Weights of a small segmentation model.
Training: 12700 steps, batches of 64, held-out accuracy 99%.
Rows from block 4 of the decoder, named by matrix and row number. Rows with one number belong to one channel. Each number is 128 + 32 x the weight over the matrix's rms, rounded and kept within 0 to 255. All counts start at 0. Numbers have three digits each.
# convs0: first 3x3 conv (decoder.decb.1.0.convs.0.weight, 48x48x3x3), inputs 30-39, a 3x3 kernel for each
# convs1: second 3x3 conv (decoder.decb.1.0.convs.1.weight, 48x48x3x3, transposed), outputs 30-39, a 3x3 kernel for each
convs0.0:134128134144136129139129125104128127123128130114111128069125170057087176096111167131143135126133129129131130127134118114141125117136113128113132127121135125111121129115146139123131128123135124111116119115118125138130108114122108114138126133120131103119123098113115106120
convs0.1:141133107137143127127143152040179114043141073083172083080106000168240020192255139141097132119091127137106131119160131082183190082168185128151098139176104132157127136117101131174132138179134117106097126137116133129138112137109085129091120121103130178118102176122087164137
convs0.2:123110125139127128165139111171100138156084121150102157113000101107000135126107213105145137106146137136152152123118082153188086144162111132101134135093131139109134141101109154103127141120113109132099107123096126136123143137135141114122126122126153101118168090124163108139
convs0.3:119109104098119132125148154064136122106164124126175125178223094141214096122167168127112119139132117151156153133134152121123161131131171124149160088102132091103126127144129131135111131127126110140146110115125141125128117129125151153155139156147055136156083145174110138154
convs0.4:137123122140131131162127144112165144151209159124159112255224000255128000163009000086069060105092086159145103117200100080228124108209106119130093139124073136111071162142107165159120169148112135118134135114136114094104128144097162201101182192094124200123149215097127204106
convs0.5:120118095105126115114125110110142170094124173090104126060012000000000000063040050148148133145142132116110132129107191144069166188101140144127108144147111130141130162148103140127099144132124129094116138118106131109095117086065110114099126135135122114103110114099114108108
convs0.6:145107127122130145131144160144100120156109136157115145255190109255159108200109142117122146106112139090116132112153132128172141135154120137106101123103101112103126121138119126125115147134129164182162141148140128125135134143157157160174148142163093122103107124121139136129
convs0.7:174161160123127120114117116116147087136148085139139096175255189176255157147188107131125113129107104128110129143130171082088150124132165107144131087120130089107126129127141127153133149173135130172201123130149119124117096090111145151145166173136110142128099124090099107071
convs0.8:133148164122131133101086097132097076142105102143116107108134153109121183170098145167144124170175143142168135086064146078066130116106142152154153148133126171151144159129147129115130127097103128145187128144165139122118158124129174165160170161136158161120144144118120114102
convs0.9:127144139115148149096124117093049104138072085175128104107022113035000000109054107187152123189140113159119090151131162147107176129063134168162156167162146175155140154134111126125109134144140086110154080104136100065082147157202134109184091137174143141086140128092107121134
convs0.10:111116133110121135125124142129202147136206156123178147072065080010015080067102169131137127149167156168188175136132136118162164140162164136137138122128124113113130097105122087104123119116123122121128115111109114089109122161160130178144123151115116126137131136133099127139
convs0.11:107115136126155158130159183103161138103126096140145106145066020255204033255255156137127162129111141103086122129163118140205165133204182148128104133127093148148130114126109125153113168173114127118128163148151144138151151167175117141161117149143119146097089147113088171169
convs0.12:154149146136114112134132133118130162086122146138125115026056109000016056000000023146139158138115141129126144156134171117093196120095168130154151114127167092122152120112097095100086082111103088129123085103111097085094116082075135123139135156159133120111116089102114095130
convs0.13:107107101107112106136132115140125130127168177091137165144178206018095241000038198111110103141133129143151152156090116152089133121098119123112133110119104090123138142131129121109124096105114107110118116119126123100113138128150145133164150127166110095141135099143143120177
convs0.14:094095106087117136132137162086133176086114121140157140107078083140131116174190169127113110136127118132128138102096150131132152141129144107115117127113132144116120139142143136133141130115122120104099118115119121133137124114142115147146142158147121133142110115157123148177
convs0.15:124142118121129131107120128104132119089126120089123100167207160086142145106119134144109126165151160129141145137133139110095131121105140144131117120134127123122137132143123135146135118139158112118120120129115122130108108119130125117126116119123136163149103139133085087106
convs0.16:121140113137160118170175145168056184169058186187109188000071255000026255148057241131141082134138084164167118189000152231000149241000175111140163093093152096085137089105136063089141069050131121109137091095152116084127200113110214096112170091110125046137161069131194099117
convs0.17:114125123113127129111123140119124109116141141113139117172198118129196138091116119127096120144114107133131138116138136105111134130118127139137114122120114107126122135143136118134129122124121128135133133130124137126114124121112138125135138122150103131137102112137114130140
convs0.18:116139152115135137097128133097095178109101191117103212205015107255000037233065122109131131115145146136133114104214043107255066118236103158127089198150105190138111169122159165101144145079141169140159136134134144128121105159077122167069124141065156144098158167098152169107
convs0.19:150135132145140134132137136124128130131139136131128137115145140099104127117122151130136138130136131125133136127115137128120142136135139127129135139129129134114116126134133134138120133135128122124116106120125116130126122140142130134148123132137118127136120120121126117125
convs0.20:114147120115163133138154125130134110152153136165143141008000255000000255091064237060116151080138158103145142188184104215196067151159087072157128106202189103175157159100071173077008167091039128104202110102195108102179122031181116018201119046197196080109197083133206120186
convs0.21:132144117120137129136134137125134125139119138131119120140104080110077065166127110132143128111128142107123129101095124136130138163155120116127137124130120144142112134122144142132134146117116105121133111118119128128117133144127126124126114119137112129152118117116139111119
convs0.22:144134129144141137141134131131137115136147132130141141134147151114131150117140152132136156131133139144138132129121144142135161144136146125122126141129122132128119125130131137134134137140136119124126120128128110111125131131130137137144134135149125130135116118132120111122
convs0.23:146137126143147134137130127125128131122134128145129130129129134111107126138123135136141153120135137127140139137116129136126150148131141127131131132137125142128120126130132135140136147135137120119124115128117120123124123121126130134138127134140120121134124125117120122118
convs0.24:121133143116119140127123124121126123130128135124131138143146148116104144095112157133140134109130124131142126109099128127120115139137118119138138131133140138125134111130126120138121131130109127128131105136141106112132123124145152126122145123124107125143121115121128099113
convs0.25:170152153166135159144129139250069075233060064226092084255101075255127156255171126152143118137136118109110112157144088200193114157168125172127082165153108136157129168125132193118114180133142168136128177152160164160189127114091158122115192156145182130161152132141168143120
convs0.26:125132134116130142126111123118116117143148148116127128141134111131111128139123128156146141123123130134116128116116142125102129146125127147132130134135148139126122118123121125119123129121137138156150115137132114125111114131132130134147127136146112148127105143129116117100
convs0.27:127138138119132145132120118111147104122174125121164138075191192049184209073156198156124131154122128158125126109095148105108136134113138112138150123138133127122124118123124127140123126128129122138130122134140124120107122111138138153143140144147115116123109103135094091142
convs0.28:133132133139119142112095114108155136103169138110162146083176206051255255024215234150132124153138122143141127115130173105100168133082147108137137119146150126135129150133102120123136096150178126115137121151143110124098138107111145116150135137178104099125102086132088078135
convs0.29:149133123119108115116126121185126146154134178125101107255126124168000000114000000139126130150158126150150111192151116147100083153131131127112128143130156128115126139122139151094100149113131119108137121111114097109093161158135185175145140110127113114122147139132162126111
convs0.30:095081078154147110159150115142146190112119141122119147000000000000000000052003121129115092148135108121139140075094078102141124144162127160161143136121132120135136121102139126121122141121131116109102129101111127076077145120124126126145129140155160133134146115151112111153
convs0.31:155154149098112117137161167091116144079125144058095116147045137117090102080132075171140132165113102186145130152159155121128142112099145135136157139136149123124139144144134154123097147130113129134122120141134149183178188164145169150126131114118129141133136147124121138136
convs0.32:139145136138139133139126112098122136097124134094109119129129132118101106081102114106102107101106117099103102110106106102120103110142109105120125120137126115115114123109107125135120124148117155158147134147141125130124111114132130135122123115107090110123111118120126115124
convs0.33:119112128107109099140168161108120164114105171095055118125011080045000000015000000142133122126129114127135136113132126063101117130160182124138140147151147136117133162145105135115099121111115147140124098112101091107102113107112140128120133134108133133145111111112135108113
convs0.34:124120114124107109121126122110142134089150146074141139086214222040175205016091152129104087114115113104115121128091126116066119120086121097128134095134129081117110113115132123118113131109126161153149126147134117133121117118151130134161117133150087089129095096131113105130
convs0.35:136131127123135133115118118103117107107125117109115101126142106126131125133145124117106122103099112119106107098097123108090103138126125111120112119129125120126123130126108133135118141143139137146156139135143136124111120100116138123134127121122123133131119135128110121097
convs0.36:102121137142161145152165146140116164120066118076035095210159111170098134209176235121133121130157160141174181149188148112157162141146135132119133131110135110093111146141140129128128106120152106092093117122144155140160164192181149145154106109128149149166134125152128113101
convs0.37:176163164150143147093094116114092143100031051127104106040047035086081019112099083119134080102125093097144120134179189135185182163173174137131138150145141146107100149126106146097091160102107120141137081097114093088104110147164122170171123156165103074110090068086121112107
convs0.38:129138125140141139143151147134094110110069088120068108109130208091066130177142138166157155162168168135131144144147153132131137116119159128137136120111127109118117138134148124122128130119132113122128097111113100129121131119134113107116094095109118080100140102112132110123
convs0.39:144138134118124124137134129128132106152155146124103115123130160055030097079046108153144137153140124136137113125132111088161124094153137127122128139125132148119123142143130130139123137134130122130117107121101141135120115132118125147114146145120148112106141125114155122116
convs0.40:076085097158112114151134112228176159205127122181117128111000000204000000255161113114122115122118098135147149159204077187222069152186094156099107171099116163116117119091128145088121163119136084082105137114116148143135173167146146147149129149157161143134186176153175169169
convs0.41:144147116136123116137154149096101076097141120120191120000186255000184255085155140164158107173155140169144150149045182151000199112039221110147141090156108117155061133111137121100163130104148074102161089077133109100119116085141082102181113128166083094133088113128072121143
convs0.42:107096098135126117135132116125154208097121156093119141141020092185055082208172124085119137106120131110117118143119089157146126147154134131117126134105110148129123109109110109106104135116118146135110142146125115122129138157149131146153080118133116123143122126114140130121
convs0.43:131124123108110113102117125097125171070108143089116134100073000118094000170134063102130117076107112098103130115058107119038157171082146115119127133128133134144134144134086132126095152123107116115118115113115152136105133105095126115149137134162136137127138123085116127108
convs0.44:124112103123096114115077092119091089108097109091082076095120020110183141142110109104113102114109113113141125095090139109071087155124107114138150126119145111114142136125095149136117133105105097111122110109110145128091193162084184153097165138087143169130153150130117089098
convs0.45:099089089142141104178133100073111151094106151118092145067140226028037100040077173106111135116110132124114134133113088128124076122117087121114143129102135116104101103118103108127109107117112129140126134131121114124134110106157135137147114117117104090106107084087097116118
convs0.46:113091098124093103118108127123188160120189180110162155128255228099221178109119113130103103137119120115118132113097149104092156117116143098113115105123132104114121109112102101113111110133123154179174150167145123117107137150150160188179144179157073096126092123149109134146
convs0.47:124125124114112111101098097080144138060117131092103097053125055137221099120162124117081113105094096109104100120103132087075131117093161128136127081140129115124124103128099127132108124141107098131116101118110139133114153111104128133119107111121134147135134139123106084099
convs1.0:121131140125135145125124131121135128109126136112124130121129126124137127116132128116112128120103120128107114130130129127138131122133132122135136118136141114128131126131129124135136117135137143142138154148140155138129119136133129141132122124118139141127133143132114131137
convs1.1:085101128125134143117132136135076136175102144161128164092123133095128141137134138152151112155175151097124142063101128087102128134113115152134107162138099155141116121121129119107117133117125119113121156154137167170137160102163155100163174121153126074161133050136155072136
convs1.2:111101118137136152123134150078134117077155119096154107138123127130100111126117115121113123119121139110119140131087100150111097165143116126157148116151137107129128121136131104136125128156125148143144158145147152131144122136110142143099134127098122148100120139082119138110
convs1.3:120117141124122144101114127122094153129070112147097121119118108080105107097106114119087068167142108150137120104114127106120140131133143119127132125106103139129114122123137133128139129105113109134138108127137127152158125100114112096118122124144088116178056078168091085166
convs1.4:149122159135122139101149177095113188119090070112073073161088128052000088075000049093072036173187101228255160085016051107013049154063061165186061194191065153160085059131111097138073153099046168120160067054154024094190232071081177021087156085163165081127159040139177076157
convs1.5:093119091136152123136132121141115193172139209154102129134167094156169085140157099144175165053119189040097191112111033167155051139136054153123094147136094141158130141119098144147110153160109187125138223136139187102113163184200179163157128105120137042100140058115137127187
convs1.6:123105117112096109109110121131150141133133084164159106129091103108079110117091105129142127141170141129163145136120118142125124146129121115115112126105085138122108115143137123145124141144116121116131082084116078104137118095088090077094081090120085110134095112146127127144
convs1.7:155158171076059084107090105175170135180112087155068070142130111123159137099119104123131121116116102145143124161197164096150169053084124106117139114073109119082100105119117150144141126090104171143124136118108116125107162120150074037118071065148175148158141122187088071155
convs1.8:173166134140155144113116109179149044168166087183170120105098095192185151220226178171201178127178162075123124160210187160229223089152173120107124155133156166156169098103122130132134097099106119111109131112107150110106113138123101133141102125155112138158137134143152143130
convs1.9:159161118161130080192117092196173174241245226173175160160178087234255137164203114175229209081128144021055085170234154170208140070068055136101153127096148156124153079099146094160206066149194162139182215141158198107132118186173084141149020047091133149051204249113165244157
convs1.10:060078102093103112129127121107092141119096131137106111108138126089117107065083081110111122103096128122115148129125099148146102144138097111101084117106090116127123126124126108129135122151150191169154170130123127090099138141162129115122116092102116081102136099123143137183
convs1.11:070054079129123122106132136150103137167115104178166161089083109098093127149120125181194122163203151076122131069078114134118124194154134136119104136094062159118096130146154131125122151135117090102129097137149108150156106071119094087124129136147039069175078065141161110126
convs1.12:066094081112135132156152147157160243120097196106040097104180123091148092070121085071097138034056151083091170113118049176173062134153070149116079119113071118153131186143093147151107121148119159122146187136152166100114123191179132159120089088075131062102127094151120165242
convs1.13:105134144114144165120136149105121153069064115099093109105131116076107097083102113107050086176093083186123091118136137126147139134143147128134163115115150093094126163142132139118118144124114127158165108130150146144150078108111095130115096130110102147135074152160076147173
convs1.14:105119137126156173109143154119100135103085126118122160099114117098110112140144138140111091170150125143136131091097133111116133150141135148138133146131122145130128125125132116110118120110115102116134115131142148160167098094122118127140149155148085120159072100143101114134
convs1.15:144140140129108112150125127136142171122105153114072111150160132129161140087116121091093121105081091161127110135152147107122144093095127120122137137119127145123118127113118128125140111106131150155142153158148133140142148139141127112130103095115149151145122136154089108145
convs1.16:156110075150145150127109137061120164000061210026120237142105048173114014150133073134085149166067116153056070108133147126199183122215223094124235098111230127106162212100162167051145146089143086166167101163199139136193002195067018248050055230038030249088000255089005255061
convs1.17:136146145131137145125130133130128148118106123129120121124125122107117121118122131120107102152138118147140122110125132110123139122124142137130136150135132139128122133126124131120119132116109113129141111126141132148148123114122126124134123125133123130150109114144117113138
convs1.18:163113195116094179072082144040222140050255176062255168109012089137035112184124141155232255093202255049145221065081109064079061096101049173211085157208107146166127000198168000217169049231165137058088118087135116153198191040040205015000220025005190158033209148014160113029
convs1.19:131130128129127123131122116130128127137137140139136138116118114132139131138149140129129141122120135119114125123137129135151139129140131132126135128121130132126136119117126125126137123130141128128128136130124141128118128142135128139128130135129133141132140150142130145143
convs1.20:084135091113160116100159134000202108000181166000216162182069097140000049031000101053038141038030061098135061162076142126059141100130194087042221083079206071118201160114161091076140166153122124247136129255143130196122017249129031230106052177126018225095032255076054242041
convs1.21:131126123134131129122114114136127118158154136154147135119107105149138124159158138140156150112148164081113144125120098151149121139140121131126133127117126141131136108111124124131138133139138135122129154129128148118118149146144148141139139134142129118125151131123158147137
convs1.22:131134130126127122130126118134121127140125132142128131121125117127134126132137132129119121131120118133125122123138130128145139123137135130128137125121132130128136126116120130125134125123133127128131130124123138128121131141141125133130133137135133144146130143152123133147
convs1.23:131132130128125123130122117135127125145137138142133134119118113140141129143148138131137139119128137110116130122131124134142131128135127131125132128121128133127134119116123126123133127127137132125125143131126145129121137142142133136135135136138134134133140141139134142142
convs1.24:153144149140125126144123113126132113130150131131151133120117114139148145139163161128133151124127150121117135136147137137156148121134131119115124127114126135119136108112127125139152119130143138133119142126107133122107141145137138134124136127125136151127143149123129128115
convs1.25:201141145172148121087095104034251000035255000079255059214076193196037195235143191156197136109194095088183075182079154146049130148090113111185192095134105128095083050080138049142154081149098107134098130118058161138105138158014145152051136165148111247114156241035193203000
convs1.26:135138127134138126126124117150114120152114119167142152114109099146148124151149130140148133133150146117125130141146115154168144118127126100085090139114112160147140118107121148138143132121122149129129142121122112092106142137145122120139126128150119118147129126151119114125
convs1.27:130139140110121131125123116136100120129082130146113144099124110107152136113152150132102115159104100164116101121172160120186181105150156115116139111104139116113147136114129149131156114106145126130126125124119147131112110144163105138148136147143122152156114151169095120153
convs1.28:122143150094102121137127119111084132089038141118096172119149110103162127077128135128068107160051063202107086115212222074193223067136174118114174098085159099076131170127128151131171110116170106135140113147135160169127080156179054140160119160145115188172071196199028132161
convs1.29:178158123129102087156145163163211184172221135067070028211147097207125091118063051078135185021083166096128162222139053193100047089040038111116128127124135151151155069122118108176136124149108215165154162098119067037104217192134133090074025024078143093012171164104131180150
convs1.30:073123115147179152155157124079097111157211197157198168066122107165214148154217146150219235052118216016057187101107078179177113156157100182129094160142124114115117060085097058113125129202196180126122219127094198080057185166153204181154155107102133071040179125074163161148
convs1.31:124109092113059054128108099153110095180145131166169156208255246205251190154195180176178189102082129075059099104141176026031099069057114169118127171175173145115108105116099077084096142174192177164165206188136231212158115118166071075135137107156159133146155159162108112099
convs1.32:128129130129115108152132120141148148142149145131131123125140133133155151120139142122135159105109138117110130141146141140144138127126123130110117130112120132121134103119126112131137120134139145133119134116102114102096150130131138111115130107116153144129156150145134137145
convs1.33:070089094106109096176159141143163215146161186111081083174180106175178104095114072056112164000069175060094170139115066169147082136121063138112068127118085142164142095116110096135117129159140225153131206111103119047084206198184154115113080047082127081067140137146117177212
convs1.34:105127129100115114138137134137133170108081151115074138116148136093142126072112118125087122151073076188108086131163162113158163104134147130118140115100145112101137136128121127118127120120143130136136096103113111107107103124135076110125101126124144169145117183187088162189
convs1.35:130128125127117108142129116156128132165133140158135142121127118145159143146161149144152142124137141110125138129142131133148142122136136117106124126112130140128139118117126128124133124116125129116110135118104124109105139134143129122133140134143137136156142133149141126129
convs1.36:122102131114078101136125144087161178075126133063073076204166146117106120068070094088082101095070066156133113136111145079066118117098113114148156113118116124102092110128125088135134113150143167170159167164163139163185147145138087070083077057073149178139090143138048087126
convs1.37:054063091104111125151156161136208232116154160083069055135156111078089074088097077096136166044088156101148199135137085191168069136131035125122081129122049177203136195210131161230143066146091121112159137105143159127144095136086118131058053057029128076067132094104140169201
convs1.38:125118127116106124125114134129155149109140144085098111158150131141138116102107100096112132078081101100096104140137129125124123115118128112132149110118137117110118138138130126129128107124127159162155169169169156155157120135134106118120085091097133144117122153128104141131
convs1.39:134143143129144151108114127126146116116144106127145113121114112128125119139138130119130143113125145115119133138128113150147127127131121138138121142144128128140132110123120128146132118136120147142143148132132140117116132125113143134127110104113137116098149124111141135137
convs1.40:107060071160153152102155189107110109099105045105119073127092136117039087155077071162133071163176125122160147108007023159048019206132070148175111140171093138152095116153138108116086156138082109122165101133178098137191128079062145106075142136121079072115093052078175118103
convs1.41:121150127103141135104126134155112128110048131105058155110146104125157080106126089105075083138081071157103074122160126128177149097150166120101156104080172105087141191126109190101103136086107129151153143170182160156160076130151060138159072140140114139163082159187073162168
convs1.42:084072084125105098146140133123116150144145153128134144126127118130124117129126112141153157100121148090109146131117103154127098165140100132112121114094102120093103113129134093115126125152155137122122127112106115107111147143149105099099115110113121127125142155139137157136
convs1.43:089125079140166114146141099147089144194125170218155187096092062175176118188205154182230206089182233012090173118157064182213106144167093144083107134076105134101128109097105114107100155162144129106134160113131155085093162180200112137156096117154091055121164137152176195166
convs1.44:148140107172151103172137087170129081230194126241219148102108091202213175225246204184227206118194228032098168135180113176218152107143110131099127131104130142129161058091134085117151125143158120113114148117100130075066171171173134131134130121147140117127201146112197146090
convs1.45:111127125120111099181132110138167135166211179135171152098124112154188151158193153114157196079093161080067130152186143177211151117132092159117114120104124098100141059102114068142156092184199157130146155101098132078065167179167113108112086060091174154066215225139149202161
convs1.46:083108118083104113121134140156122147128052089155078116091111107072112104089105095121097090160118092196157122127144130136164146130148129142116112115076094109096118128131125147127121147117128136123128072068097074074096105088122049046097091104140122125151111140205092120188
convs1.47:110129105147150106171147101166109113215153147220185179086115100159203169186220188174207193122166197069091146106174129140202157100137114141095117131094123132118146100096112116112128134144162122097108141112101142098073162160188120118154131127165146116139182147152164148136